Rows from block 5 of the image encoder of a small image-text matching model, named by matrix and row number. Rows with one number belong to one channel. Each number is 128 + 32 x the weight over its row's rms, rounded and kept within 0 to 255. All counts start at 0.
After each channel's rows are labels from the 100 images, of 14848, where the channel reaches its highest value: "responds to" is what is common among them. Only what is clearly more common there than usual is listed. The data: drawn small creatures on textured ground. In brackets: how many of the 100, against the usual share in percent.
# convs0: expand pointwise conv (encoder.blocks.5.convs.0.weight, 288x48x1x1), inputs 0-47
# convs1: depthwise 5x5 conv (encoder.blocks.5.convs.1.weight, 288x1x5x5, trained with AdamW), a 5x5 kernel
# convs2: project pointwise conv (encoder.blocks.5.convs.2.weight, 48x288x1x1, transposed), outputs 0-47

convs0.220 [116 167 140 152 120 135 177 125 120 113 133 134 142 122 133 145 108  95 151 135 132 111 121  75 109 113  83 211 157 120 164 175  63 116 132  80 167 120  45 144  85 189 154 166 136 111  99 123]
convs1.220 [140 149  76 118 140 111  78 130 114 133 159 154 151 173 161  94 163 102 101 121  45 101 109  85 130]
convs2.220 [ 91 144 117 132 120  72 119 143 169 137 167 107 185 170 161  97 113 126 168 128 122 162 190 144 149 151 126 108 111 162  66  95  64  82 139 141 143 113 186 118 131  75 138 137 166  95  99  90]
responds to: small (61 vs 26.1); teal (40 vs 7.9); creature: dragonfly (27 vs 8.2)

convs0.12 [133 164  88 119  71 125 169 141 123 136 108 130 104 115 123 143 123 123  36 105 119 139 123 114 207 112 143 145 141  45  63 113  94 140 107 168 122 145 158 110 181 137 163 138  97  90 137 133]
convs1.12 [139 152 128  94 128 130 150 136  99  63 113 142 124  84  96  89  96  83 163 111  76  93 132 186 165]
convs2.12 [ 94 166 108 128 133 111 148  87 119 154  71 200 189 102  76 106  97 175 151 136 153 154 155 132  88  78  85 144 127  86 156 132 108 121 119 111  72  94 125  80  98 165 150 156 135 115 129  94]
responds to: small (55 vs 26.1); fish (37 vs 8.2); colour: teal (29 vs 7.9)

convs0.17 [109  89  67 120 101 181 129  77  86  90 178 177 109  94  83 121 149 187 169 179 154 121 146  67 129  85 123  97 102 111 144 118 170 103 157 111 133 131  85 150 113 137 120 134 123 158 130 164]
convs1.17 [159 154  94 117 125 124 158 145 148 116  65 105 124  98 108  47 135 128 123  77 109 194 147 119 157]
convs2.17 [134 117 124 137 136  80 151 142 184 148 116  98 162 159 120 150  80 115 160 145 125 121 194 140 138 180 149 129  87  68 142 154 133 122  93 158 139  85 127 135 151  83  99  82  45  70 151 145]
responds to: snail (53 vs 8.1)

convs0.123 [129 132 142 145 139 150 120  96  64 125 101 115 126  78 117 122 164 181 171 176 181 103 161 111 119 120  91 109 137  69 189  99 107 163 154 126 159 131 118  75 116 133  94 178 128 118 128  50]
convs1.123 [ 96 175 151 107 110 139 135 176  80  78 114 141  72 113 104 107 138 180 166 129 118  98 104 134 185]
convs2.123 [105  86 176 134 147  83 185 118 169 144 132  68 128 167  90 176 157 113 165 150 165  96 162 108 126 135 114 110 165  87 149  88 128 156 129 145 101 137 100 142 183 113 162 133  76 106 195 151]
responds to: snake (80 vs 8.2); white (28 vs 8.6)

convs0.248 [177 118  85 170 131 138  97  69 136 122 180 139 130  96 153 155 106  65 168 130 143 129  78 181  97 184 101 165 107 108 120 175 121  69 150  90 112  97 109  83  93 155 131 141 105 148 110 134]
convs1.248 [132  67  76 127 155 166 106 125 103 128 153 150 129  92 104 118 125 124  66 148  87  68  81 126  95]
convs2.248 [ 83 105 105 142 144 134 151 101  69  80 106 112 124 151 138 112  91 147 123 140 146 152 113 208 184 139 142 187 148 128 143 152 160  74 160 169  77 127 121  89 173 135 179 131 117  80 158 154]
responds to: dragonfly (40 vs 8.2); green (28 vs 8.1)

convs0.238 [154 136 219  67  98 110 143 130 199  96  99 174 125  52 110 102 151 130 151 154  85 154 109 124 107 150  99  95 150 155 115 118 131 188 139 120 116 127 125 179 126 132 115 183 105 133 123 121]
convs1.238 [186 177 131 141 164 158  97 113  98 112 107  92 177 138 165 121  81 138  93 100 108 122 147 151  65]
convs2.238 [150  47 121 198 103 136 109 175  80 112  88 132  81 140  83 147 146 139 163 113 124 140 144 187 137 123 112 163 134 137 113  94 103 147 112 109 154 195  78 133 175 170 154 146 168 129 127 142]
responds to: small (67 vs 26.1); fish (38 vs 8.2); colour: yellow (29 vs 8.5)

convs0.168 [174 110 130  66 162 116 108  86 149  67 151  73 142  98 155 141 111 120 165 120 134 146 119 118  86 139 179 127 112 123 110 162 127 146 114 137 124 184 180 159 181  96 135 125  89  53 140  77]
convs1.168 [ 99  89  92 140 112  71 174 179 109  88 107 158 135  81 111  58 142 142  90 113 128 114 151 139 135]
convs2.168 [128 119  78 116 160 139 125  51 156 104 119 116 125 101 180 123 144 113 136 102 132 178 170  97 141  79 145 106 184 177 172 129  95  54 136 175  78 138  99 131 108 101 128  80 101 145 122 148]
responds to: spider (55 vs 8.4); brown (40 vs 8.5)

convs0.106 [111 193  98  94 152 148 144 152 164 147 131 191 158 143 136 126 156 140 162 146 116 124 118 171  77  99 122  97 140 129 131 118 110 201 121  61 151 127  69 128 190 114 120 135 164  87 185 139]
convs1.106 [103 127 149 100 114 140 134 142  87  64 104 174  86 125 120 108  86 147 155 115  83  98 104  88  62]
convs2.106 [182 121 225 120 139  87 117 170 191 111 159 164 114 146 128 133  89 153 170 126 174 113 136 166 146 126 146 128  82  99 136 162 149 135 141 125  98 120 150 125 156 141 111 123 113  69 133  49]
responds to: large (61 vs 26.2); black (35 vs 8.3); creature: spider (32 vs 8.4)

convs0.258 [115 139 173 116  90 174 113 137 147 134 148  69 176 150 143 108 101 120 156 157 146 126 113  83 125 124 100  80 111 121  81  86 155 165 108 164 155 157 182 144 156 180 138 203 156 163  74 137]
convs1.258 [187 127 145 146 127 181 116 110 102  84 135 103 133  95 135  80 119 148 124 109 117  57  92 100  70]
convs2.258 [103 131 114 153 124 137  29 159 121 137 154 117  71 120 127  99 124 150  58 141 142 174 120 100 159 101 144 109 107 157 128  63  86 193 132 144  83 119 101 136 113  88 175 151 100 137 152 114]
responds to: butterfly (68 vs 8)

convs0.253 [160 170 131 108  88 180 125 151 189 122 127  71 132 138  85 139 124  90 104 141 177 125 126 108  72  98 155 162 163 110 176 102 169 171 130 129 143  99  87  91 119 162 127 112 141  92 111 204]
convs1.253 [166 122 138 152  76 155  89  85 138 115 173 113  80 176 157 169 114 126 182 140 146 125 119 178 157]
convs2.253 [112  81 160 107  43 103 170 120 127  77  87  94  72  91 129 146 104 192 116 131 122 153 168 163 109 140 158 164  88  99 115 112 149 125 135 124 168  99 105 120 125 131 133  76 105 115 116 193]
responds to: jellyfish (95 vs 8.3)

convs0.119 [163 108 118  97 138 169 171 160 203 142 146  77 101 110 137 108 142 128 165  84 133  95 120 148 166 131 122 129  45 158  68 120 105 119 130 127 125  80  98 159 144  92 107 112 176 157 129 185]
convs1.119 [148 108  83 175 149 126 138 119 158 144  67 134 104  95  75 180 144 100 158 121 188 130 103  97 152]
convs2.119 [144  42 122 119 133  95 130 122 146  87 135  66 166  82 119  89 151 149  87 143  87 159  89 140 118 137  73 126 185  97 154 128 203  75 143 134 141 121 123 106 172  89 108 148 117 119 127 117]
responds to: dragonfly (62 vs 8.2); grey (34 vs 8.6)

convs0.74 [ 67 152 138 162 114 106 142 152 131 137  56  94 117  84 135 124 104  67  65 137 127 116  90  76 105  93 145 196 107 160 109 114 111  88 137  88 103 123 110  74 158 115 145 137 132 106  94 169]
convs1.74 [137  81 125  59 124  88 112 156 101 119 101 144 111 115 134 131  70  70 125 107 166 150 148  68 109]
convs2.74 [106 155 113 102  79  96 155  88 138 110 122 116  96  89 168 123 129 149  93  87  99 125 162 137 112 140 116 116 144 131 222 211 187  81 133 140  97 151  99  85 165 135 125 138  74 137 130 121]
responds to: beetle (35 vs 8.5); white (33 vs 8.6)

convs0.192 [117 149 158 111 163 178 131 211 118 151 113 135 133  84 123 133 148  85 108 148 142 105 105  89 103 184 147 111 141  79 136 112 126 145 196 147 105 141 117  60 113 160 191 129  82 158 144 170]
convs1.192 [152  83  77 115  77  75 125 149 105  76  96 150 150 156 116 123 123 162 185 118  74 138 129 118 102]
convs2.192 [136  93 111 101 235 184 176 130 117  77 131  94 103 122 165 112 112 109  84 104 126 146 149 102 172 105 112 128 104 145  91 138 133 136 154 168 128 117 120 130  41 145 151 138  80 106 131 110]
responds to: large (79 vs 26.2); starfish (75 vs 8.8); colour: red (35 vs 8.3)

convs0.92 [153 107 148 148 109  64 164 121 136 119 171 156 163 111 144 160 166 142  80  89  90 111 131 131 104 171 123 112 175 109  85 170  92  86  57 135  99 109 103 156 120 109 117 187 171 160 174 123]
convs1.92 [178 141 132 127 153  98  46 129 158 181 122  93 132  78 159 120  99 115 174 173 132 119 123 156 142]
convs2.92 [ 91 154 100 139  80 118 157  76 120 101 189 114 115 168  82  83 126 102 123 130 152 148 111 129 131  88 112  93 201 145 157 185 112 177 209 114 148 150 119 149 140 153 129 129 151 142 176 116]
responds to: snake (83 vs 8.2); purple (66 vs 8.5)

convs0.236 [132  84  96 157 157 144 123  75 130 102 144 213 162 172 106 109 165  99 136 151 189 116  90 131 139  74 102 149 107 119 151 165 118 156  90 162 192 167 137 123 175 118 143 143  93 110  97 130]
convs1.236 [ 90  60  76  89 103 136  76  90  99 134  80  81 115 144 139  99  96 131 154 142  93 126 135 150 121]
convs2.236 [162 112 180 121 128 164  74 147 119 146  96 155 175 115 121 162 143 147 135 118 117  97 138 174 124  96 217  64 129 103 140 130 116  91  25 112 153 131 144 129 118 117  93  87 136 143 133 143]
responds to: snail (42 vs 8.1); brown (35 vs 8.5)

convs0.189 [212 123 127 143 121 119  98 105 148 153 150  80  84 126 155 120  83 153 210 126 127 129 133  89 167 101 107 115 148  83 166 124  70 148 146 145 131  89  63 139 130 130 138 116 126  91  65 110]
convs1.189 [162 162 135 159 146 106  63  68  99 130 111  71 120 142 138 121  82 124 176 146 150 101  90 141  91]
convs2.189 [110 162 115 167 118 254 122 153 150 108 177 121 136 114  89 148 145 114 173  94 184  88 108 138 118 113 120 138 116 129 151  52 159 129 144 136 140  91 108 150 144 128 145 102 141 167 137  95]
responds to: spider (65 vs 8.4); small (61 vs 26.1)

convs0.226 [107 101 237 118 168 116 136 178 108  97  88 127 162  96 126 169  74 114 171 151 154 105 145 106 123 185 150 143 156 136 128 145  78 131 117 176 135 136 156 136 168 154 133 104 147 138 120 184]
convs1.226 [ 89 149 155 121  92 118  79 143  94 125 121  72 150  63 124 159  95  94 125  95 159 158 181 101 115]
convs2.226 [ 76 146 119 136 109  70  95  80 150 132 139 155 101 148 109 158 113 109  25 112 123  80 137 125 116  89 117 100 131 165 132 130 102 113 191 165 146 120 122 180 146 113 111 174 150 167 159 175]
responds to: butterfly (86 vs 8)

convs0.38 [ 95 210 142 106 130 149  68 116 114 130 129 147 137 157 108  97 124 123 171  87 208 122 158 150 110  88 146 163 151 109  94 150 142 180  81 157 172 132 135 103 101 138 143 128 114 120 176 191]
convs1.38 [165 154 156  82  95 130 116 142 101 110 173  71  82 121  92 149 139 120 179 169 103 170  98 138  96]
convs2.38 [121 100 146 130  81 113 157 164  97 135  50  67 115 151 136 147  73 127  93 150 119 186 144 158 112 155 138 140 228 118 127  75 123  86 144 104 124 153 123 123 126 127 101 116 102 140  75 145]
responds to: beetle (53 vs 8.5)

convs0.215 [144 123  91  81 208  91 114 124 172 105 154  33  92 163  85 165 178 181 137 114  83 144 118 149 106 155 110 133 100 173 119 115 117 129 122  89 145 146 142 134 105 107 173 124 135 117 110 112]
convs1.215 [132 130 124 154 119 112  38  62 145 132  82  89 133 115 149 146 137 144 135 109 158 107 123  70  85]
convs2.215 [102  48 155 160 116 101 144  89 144  95 130  97 163 143 151  98 130  76 188 149 102 129 148 129 152 127  68 135 120  61 112  91 111 131 175  84 122 114 154 156 181 161  84 130 136 151 160 156]
responds to: spider (66 vs 8.4); brown (42 vs 8.5)

convs0.57 [160 131 173 143 104 138 181 129 121 168 150 118 180 174  77 107 100 102 106  78 191  83 111 105 120  82 139  82 141 122 131 192 171 181 102 195 137 107 133 132 156 130 121 148 112 113 144 136]
convs1.57 [ 55  50 103 109 110  96 128 136 128  91  95 151 155 149 111  90 126 133 138  94 121  90 109 106  80]
convs2.57 [122  88  89 111 134 183 143  94 171 120 169 184 144 133 113 166 129 138 121 111 183 148 109 119 112 103  82 159 154 170 127 101 116 123 155 163  75 127 179 132 181 150 175 119 104 166 162 197]
responds to: jellyfish (84 vs 8.3)

convs0.205 [130 129  95  91 101  84 121 153 162 155 138 156 101 124 180 142 118 166  90 151  55 186 111 140  43 129  87 195 116 103 148 112 138 149  83 161 122 136 121 120 107 134 174 124 100 106 165 145]
convs1.205 [145 113  70  97  78 151 129 143  99 176 114 113 137 150 133 142 156  95  53 119 170 116  70 136 117]
convs2.205 [ 91  75 123 160  90 148  90 158 169 102  82  82 102 134  73 169 162 118 139 125 157 193 163 143 167 130 131 127 120  87 117  99 151 117 109 131  83 109 180 102 150 139 130 127 131  51 174 141]
responds to: caterpillar (52 vs 8.3); blue (35 vs 8.1)

convs0.118 [121  92 113 108 143 136 109 172 204 137 135 135  91 133 160 152 123 114 128 149 146  82  99 181 122 107  67  89 156  54 175 182 125 102 117 145  91 103 122 176  88  84 115 110 126 162 128 163]
convs1.118 [125 148 106  91 129 101 172 126  82 176 120 158 134 107 196 121 121  69 100 172  81 157 114 119 105]
convs2.118 [157 137 130 120  90  79 175 122 106 172 113 124  82 112 139 113 142 190 211 112 190  85 131 172  87 128  98 135 101  75  84 125 122  93 115 174  96 150 165 146 165 139 143 126 161 129 126 143]
responds to: dragonfly (75 vs 8.2); white (29 vs 8.6)

convs0.20 [171 151 128  66 116 108 113 109 150 133 151  81  96 107 110 142 167 180 155 169 129 161  89 113 149 126 161 111 138  82  96 166 138 164 147 149 123  61 142  86 145 188 149 105 174  77  97  91]
convs1.20 [124 177 154 186 177 123  52 115 117 108 178 117 132 134 119 177 117 151 106 129 153 120  90  87 142]
convs2.20 [132  81 102 163 106 166 145 178 129 122  76 102 189 199 109 153 149 139 130 119 128 132 113 152 134  85 129 113 100 110 152 143 163 141  94 111 154 122 138  33 175 121  97 155  82 117 138  75]
responds to: snake (38 vs 8.2); brown (36 vs 8.5)

convs0.48 [137 146 181 112  62  91 153 171 117 118  97 156 137 146  91 130  99 130 198  77 154 114 131 122 143 131 176  81 144 124 162  94 157 138 132  67 123 117 132 157 115 155 194 113 123  81 118 188]
convs1.48 [170 106 109 171  76 108 112 136 122  77 105 155 106 100 119  79 174 155 129 154 122  93 164 158 183]
convs2.48 [ 84 133 132 148  76 156 153 158 148 148 123 145 147  90 155 119  59 127  88 151  89 130 147 132 116 159 124 139 164  89 121 137  78  83 125 149 141 109 124 143  84  42  76 140  85  98  82  78]
responds to: snail (68 vs 8.1); large (60 vs 26.2); colour: brown (32 vs 8.5)

convs0.204 [113 203 152  54 131  94 161 171 129 115 166  84 165 135 169 113 154 166 115 146  89 118 125 100  59 103 171  79 104 102 108 160 159 144  85 137  85 127 115 147 152 110 130 119 135 175 108 120]
convs1.204 [ 80  90 170 169 167 104 112 122 165  75  83 119  96 103 103 135 175 153 106 123 163 140 137 128  78]
convs2.204 [177  82 130 112 112 159 139  71 163 116  89 110 159 121 161 165 143 150 186 103 103 126 145 161 114  73  75 130 123  31 133 130 125 119 120 122 183 176  82 126 137  94 146 142 127 147 152 151]
responds to: beetle (46 vs 8.5)

convs0.187 [113 151  83 161  84 116 147  82  73 164 181 135 152 108 192 170 120 150 129 154 214 116 129 157 153 135 118 174 118 134 143 129 138 178  83 158 115 120 131  72 155 121 130  98 154 108 167 103]
convs1.187 [172 123 150 144 120 134 138  76  77 157 158 105 120 134 135 171  94  79  87 178 136 175 184 134 132]
convs2.187 [ 76 126  88 175 151 160 118 135  85  91 134 121 162  93 122 173 167 111 128  68 121  88  99 148 104 175 191 126 131 193  82 124 100  94 157 137 117 162 121 122 140 164 103 132  79 101  94  95]
responds to: snake (95 vs 8.2); blue (36 vs 8.1)

convs0.182 [141 133 104  93 176 105 170 190 174  85 131 118 142  89 124 128 128 150  82 147 135 113 155 161 133 101 129 124 186 135 112 136 156  82 145 165 148 135 180 129 183  90  95  35 155 107 125 118]
convs1.182 [156 106 103 122 128 105 144 157 115  59  65 121 130 130 102 110  80 129  80 109 110 126 153 126 206]
convs2.182 [121 168 140 189 108 179 125 122 139 109 106 130 129 158  94 111 116 149  70 117 101 119 136  66 107 144 176 111 135 187 115 109 141  70 139 118 121 133  83 134 170  93 140 117  70 134 205  76]
responds to: small (68 vs 26.1); blue (39 vs 8.1)

convs0.105 [ 64 110 130 129  83 122 156 142  99  81 191 119 177 132 101 111 191 109 127 129 138 129 109 128 103  89  81  97 139 116 128 119 228 156 135  98 149 129  93  89 126 127 102 172 111 140 156 170]
convs1.105 [ 79 138  83 116 169  86 117 116 158 151  95 142 102 117 163  83  81 136 140 179 116 103  96 131 189]
convs2.105 [144  85 171  91 126 122 175 122 138  85 107 183 138  64  95 111 139 123 146 129 166  93 160 173  85 164 112  68 130 124 150 107 163  94 119 124 167 171 128  95 151  52 114 154  88 121 140 150]
responds to: jellyfish (100 vs 8.3)

convs0.165 [143 112 117 127  63 154 138 166 107 125  92 118 171 130  67  99 164  87  55 143  80  99 158 141 125 121 106 158 133 138 136 158 152  97 203 153 117 176  91  89 162 146 180 110 126 144 146 140]
convs1.165 [101 109  90  65  95  89 142 141 163  84 103 163 155 148  99  84 117 146 122  89 112 104  99  69 120]
convs2.165 [ 90 117 127  93  99 138 111 142 104 135 187 141 173 115 138 162 138 104 117 111 159 142 123 109 126 180 124 160 147 183  93  97 166  88 196 127 133 145 139 192 210 141 139 125  84 166 114 180]
responds to: jellyfish (75 vs 8.3)

convs0.164 [136 119 125 100 103 142 129 250 189 115 184 112 162 115  99 160 166  65 106 151 134 103 107 139 109 104 109 147 122 173 127 135 147 150 164 160 179 135 100 114 128 119 124 156  92 108 164 122]
convs1.164 [107 125 149 125  71 159 174 172 101 100 140 155 110 104  98 137 117 117  48  83  85  97 151 134 120]
convs2.164 [115 122  97 172 125  63 179 121 155  90 130 173 104  85  87 151 129 117 135  98 134 159 107 124 114 152 143 141  82 154 154  71 156 155 173 146 101  76 124 150 150  85 196 118  98 137 157  71]
responds to: jellyfish (100 vs 8.3)

convs0.7 [153  94  81 170 131 136 124 121 185 146 158 111 101 161 169 152 146  76 176 127  87 131 130 166  97 130  92 157  96 144 117 113 110 133  95 168 179 151 204 136 105  96 170 185 126 102 159 162]
convs1.7 [150  79  81  81 160 145 125 154 130  82 128 161 141 136  90  75  85 120 125 138 182 126 151 103 177]
convs2.7 [184 143 163  84 122  98 142 165  58 119  88 135 165 152 108  98 127 151 100 132  73  82 122 171 133 135 153 127 157 178 127 189  87 115 111 131  74  95  86 105 129 148 138 101  75 115 104 159]
responds to: spider (59 vs 8.4)

convs0.107 [190 107 109  97 166 119 126 106 131 100 135  92  40  86  77 135  86 135 142  94 112 144  70 119 137 130 121 118 157 132 168 137  91 132 131 121  92 117 101 167 133 159  80 122  62  85 123  75]
convs1.107 [161 136  75  67 128 153 157 104  74 153  98  80 145 141 142  70  76 129 137  98 107 139 112 113 113]
convs2.107 [187  92  85 118  68 142 155  86 127 145 138  83 173 169 123 176 121 105  83  93 146 168  82 128 136 115 145 138 125 109 177 139 102 133 174 175 125  85 164 154 139 104 106  86 188 138 128  99]
responds to: spider (66 vs 8.4); black (38 vs 8.3)

convs0.232 [109  99 118 119 159 133 177 123 117 134 161 173 110 196 144  91  91 137 109 148 116 204 116  59 102  95 111 152  90 105 133  93 179  88 158  81 119 104 177 141 142 156 118  73 101 121 130 145]
convs1.232 [103 115 100  89  81 125  97 149 140 123 101  80 167 171 125 141  99 127 145  99 166  65  70 112  95]
convs2.232 [118 106 175 130 167 172 141 131 124  68  94  77  74 134 158 112 116 119 123 114 113 173  89 109 161 117 133  93 131 126 156  76  95  89 111 161 124 120 166  85 106 114 158  42 170  78 133 121]
responds to: small (63 vs 26.1); fish (37 vs 8.2); colour: grey (30 vs 8.6)

convs0.176 [106  78 159 100 105 126  93 176 114  99 129 129 151 102 163 149 177 145 151 165 110 124 117  98 163 105  42 146 144  99 143 116 103 139 151 217  99 104 158 174 151 100 126 167 137 102  85 111]
convs1.176 [176 159 177  90 134 164 131 139 156  85 136 140 111  91 173 131 115 158 175 107 160  69 176 127 137]
convs2.176 [125 113  93 205 142 115 133  52  90 189 141 150 118  97 136 128 151 114 111  61 124 131 143 148 127 134 115 125 139 106 160 121 140 203 221 163 138 117 143 108 140 114 123 146 166 111  87 112]
responds to: beetle (59 vs 8.5); purple (47 vs 8.5)

convs0.19 [180 151 164 143 124 130 108 160 132 105 166 106 168 155 109 120 137 122 185 102 100 110 114 151 156 145  73  88 160 101 145 147 154 135  89 173 144 137 103  83 207  77 106  81 183 152 100 150]
convs1.19 [ 59  84 125 133 133  78 106 120  89  82 154 122 131 124 138 137 144 135 135 129  48  81  86 127 109]
convs2.19 [ 96 170 197  83 153 135 107 120 170  97 180 187 136 144  79 142 136  93 188 158  84 132 123 106 111 136 107  59 102  96 109 152 147 129  78 118 114 150 168 125 151 103 109 125  75 125 125 105]
responds to: butterfly (53 vs 8); colour: brown (25 vs 8.5)

convs0.138 [170 145  67  94 109  84 151 116 158 127 131 115 101 120 128 173 129 158 142 195 106 145 168 117  82 143 117 122  82  89 119 172 146 124  92 129 134  68 157 212 183 134 171 120 108 114 112 137]
convs1.138 [103 125 152 109 158 139 156  97 155 131 140  99 151  89 128 147 108  85  64 185 150 137 140 202 164]
convs2.138 [102 134 110 132 164 133 142 136 121  87 171 126 100 102 156  60 136 126  68 168  98  68 164 161 155 148  99 144 125 200  76 163 183 111 113 119 152 139 129 106 102 164 126  77  76 114 122 111]
responds to: snake (86 vs 8.2); black (44 vs 8.3)

convs0.4 [158 164 129 113 107 147 117 127 152 132 154 133 133 190 122 170  68 103 173  54 149 157  86 136 192 138 137 125 117 108 149 140 117 105 144  99 126  90 126  50 129 127 109  90 181 108  99 188]
convs1.4 [155  81 145 125  87  89  96 150 106 104 136 143 111 124  69 200  99 149 154 110 168  76 146 110 124]
convs2.4 [ 31 113 104 179 138  94 172 113 135 121 126  84 132 121 121 168  91 134  89 149 154 183 171 116 113 140 147 183 121 147  94 125 173  91 122 119 143  98  88 120 135 119  83  99 117 134  82 184]
responds to: small (62 vs 26.1); grey (54 vs 8.6); creature: dragonfly (36 vs 8.2)

convs0.96 [199 101 146 134 123 122 143 156 173 128 177 166 141 139 151  75 101 104  80 122 113 127 174 141 188 155 134 177 119 210  84 146 120 156 145  91 181 125 119 100 136 120  87 121 160 126 111 163]
convs1.96 [192  84 161 111 151 113 117 167 111 120  82 151 110  87  69 115 119 139 119 103 111  90  91 135 182]
convs2.96 [ 90  81 118  98 123 171 131  84  90 180  85 160 121 182 121 144 112 143  81 141 166 133 124 180 155 145 163 131 176 184 154 148 114  63 105 134 145 166 155 113 163  93 100 127  70 139 121 143]
responds to: small (70 vs 26.1); starfish (64 vs 8.8); creature: dragonfly (31 vs 8.2)

convs0.195 [199 163 154 136  62 198 140 113  86 125 126 152 102  96 124 102 131 109 154 125 137 147 166 132 181  94 143 158 111  88  86 134 121 120 152  89 174 122 143 134 183 191 102  89 111  88 148 117]
convs1.195 [121 120 101 117 105 154 132 144 131  66  99 152 140  79  75  83 105 105 149 172  91 109 127 158 194]
convs2.195 [140 172  79  95  80 135 146  89 157 156 173 167 130 150 123  99 106 120 179 171 107 130 180 126 130 102 133 137 146  17 127 162 101 122 122 143  74 121  91 109 103 135 102 142  98 114 172 132]
responds to: beetle (59 vs 8.5); grey (27 vs 8.6)

convs0.172 [154 161 100 164  85 176  70 112 115 152  89 164 147 192 135 101 189 166 127 157 184 126 175 153 150 147 119 114 106 126 109 148  89 193 115 132 106 129 158  82  93 145  95 132  94 119  96 123]
convs1.172 [141 124  84 119 178 178 140 122 108 172 107 138 130 122  87  74  82 110 152  52 133 104  96 130 144]
convs2.172 [ 82 133 148  94 137 145 108 143 130 126  60 178 143 164 140 155 143 165  56  93 154  50 137 183 109 149 147 103  75  90 111 114 143 132 136 119 163 162 121 148  95  95 103 144 150 157 164  86]
responds to: snake (50 vs 8.2); white (30 vs 8.6)

convs0.244 [105  89 157 107 125 138 107 162 148 138 153 181  95 162 105 143  55 144 166 171 118 127  86  66 138 118 155 118 136 180 171 144 109  93 148 170 104 125 102 117 168 174 146 132  73 108  93  73]
convs1.244 [114 175 149  91  75 139 107 146 130 123  92  68  82 145 167  82  81 141 151 121 124 137 160 148  80]
convs2.244 [179  95  87 119 144 174  75 123 153 154 156 141 144  81 140 114 145  74 134 166 164 175  98  74 165 142 161  94 109 148 130 157 134  99 135  86  98 144 106  40 126 117  78 126 164 130 126 138]
responds to: caterpillar (89 vs 8.3); brown (58 vs 8.5)

convs0.272 [ 92 145 137 186 151 147  92 142  38 155 155  62 212 138 142 139 131 158 163 153 143 136 117 110 137 127 102 151  60 112 110 122  96 119 112 159 115 174 120 118 123 115 189 122 106 102 122 145]
convs1.272 [121  94  86  93  88  67  60  98 157 144 112 140 164 135 155 111 141 101 104 105 102 101 120  90  84]
convs2.272 [ 97 109 152 144 160 110 149 139 103  65 132 111 125 119  50 113 165 206 132 157 134 125 135 139 155 111 111 105 125 131  87  81  85 185 106 152 141 154  80 150 124  91  78 136 105 153 195 116]
responds to: butterfly (86 vs 8)

convs0.163 [160 144  91 190  64 136 145 138 117 160 115 129 131  96 133 199 139 140 134 156 173 134 186 158  93 155 202 134  93 110 120 115  92 144 106 146 158 169 107 113 104 174 174 104 146 135 168  95]
convs1.163 [149 150  93 128 157 116 159 118 101 110 103  96  82  92  79 113  93  60 119 103 147  71 119 137 176]
convs2.163 [195 129 132 130  80 168 136 172 127 122 118 125 168 227  86 137 121 119  68 125 127  63  80 156 134 187 135 122 128  91 124 149 130 100  85 122 141 138 127 111 122 119 115 148  81 121 129  79]
responds to: snail (40 vs 8.1); dragonfly (27 vs 8.2)

convs0.97 [118  99 100 159 157 103 110 167 153 147 168 157 128 113 142 169 129 120 182 162 120 117  90 112 124 168  97  90  84  61 126 160 192 115 194 131  91 131 112 119 122 117 183 121 201 158 119 150]
convs1.97 [170  96 121 112 157 136 112 112 145  76 102 132 132 152  86 154  93 102 207 124 156  74  84 137 150]
convs2.97 [ 75  64  84 189 153 201 128 121 203 107 162 114 135 119 156 127 147  83 126 117  95 143 161 117 108 127 136 177 140 201 116 133 115 123 144 142  98 135  89 165 134 112  93 177 108 135 126 130]
responds to: dragonfly (93 vs 8.2)

convs0.127 [110 160 176 146  87 121  93 172 168 141 154  72 158 166 149 177 136 147 177 134 182 115  71 159 106  98 127 119 127 126 153 179 130 117 115 129 116 123  70 111 190 191 145 133  94  97 123 140]
convs1.127 [139  93 146 154  97 106  84 168 119 139 130 125 141 164  92  81 119 116 189 133  87 169 188 122  83]
convs2.127 [110 231 120 133 169 134 188 164 195  79 128 141 119 135 125 171 152 119 130 186 137 129 159 117 165 127  84 131 127 167 132 160 131  79 102 182 147 104 175 120 153 148 146 109 145 123 139 124]
responds to: jellyfish (84 vs 8.3)

convs0.227 [147 166 130 110 107 137 182 144  85 177 146 182 169 176 107 122 111 140 160 141 160  80 103 169 123 183 136 105 121  68 134 150  96 134  43 113 114  98 162 107 117 112 119 152 154  97 109 175]
convs1.227 [104  92 125 106 122  83  67 110  69 125  77 119  85 150  66 132  98 119 116 118 134  83 124 115  92]
convs2.227 [136 138  83 109 113 100 134 146 100 140 127 127 143  76 113 123 172 110 112  90 161  90 164  66  94 152 168 144 124 139  70  91  95 161 135  80 166 141 152 135 142 128 193 193  98 153 191 142]
responds to: butterfly (95 vs 8)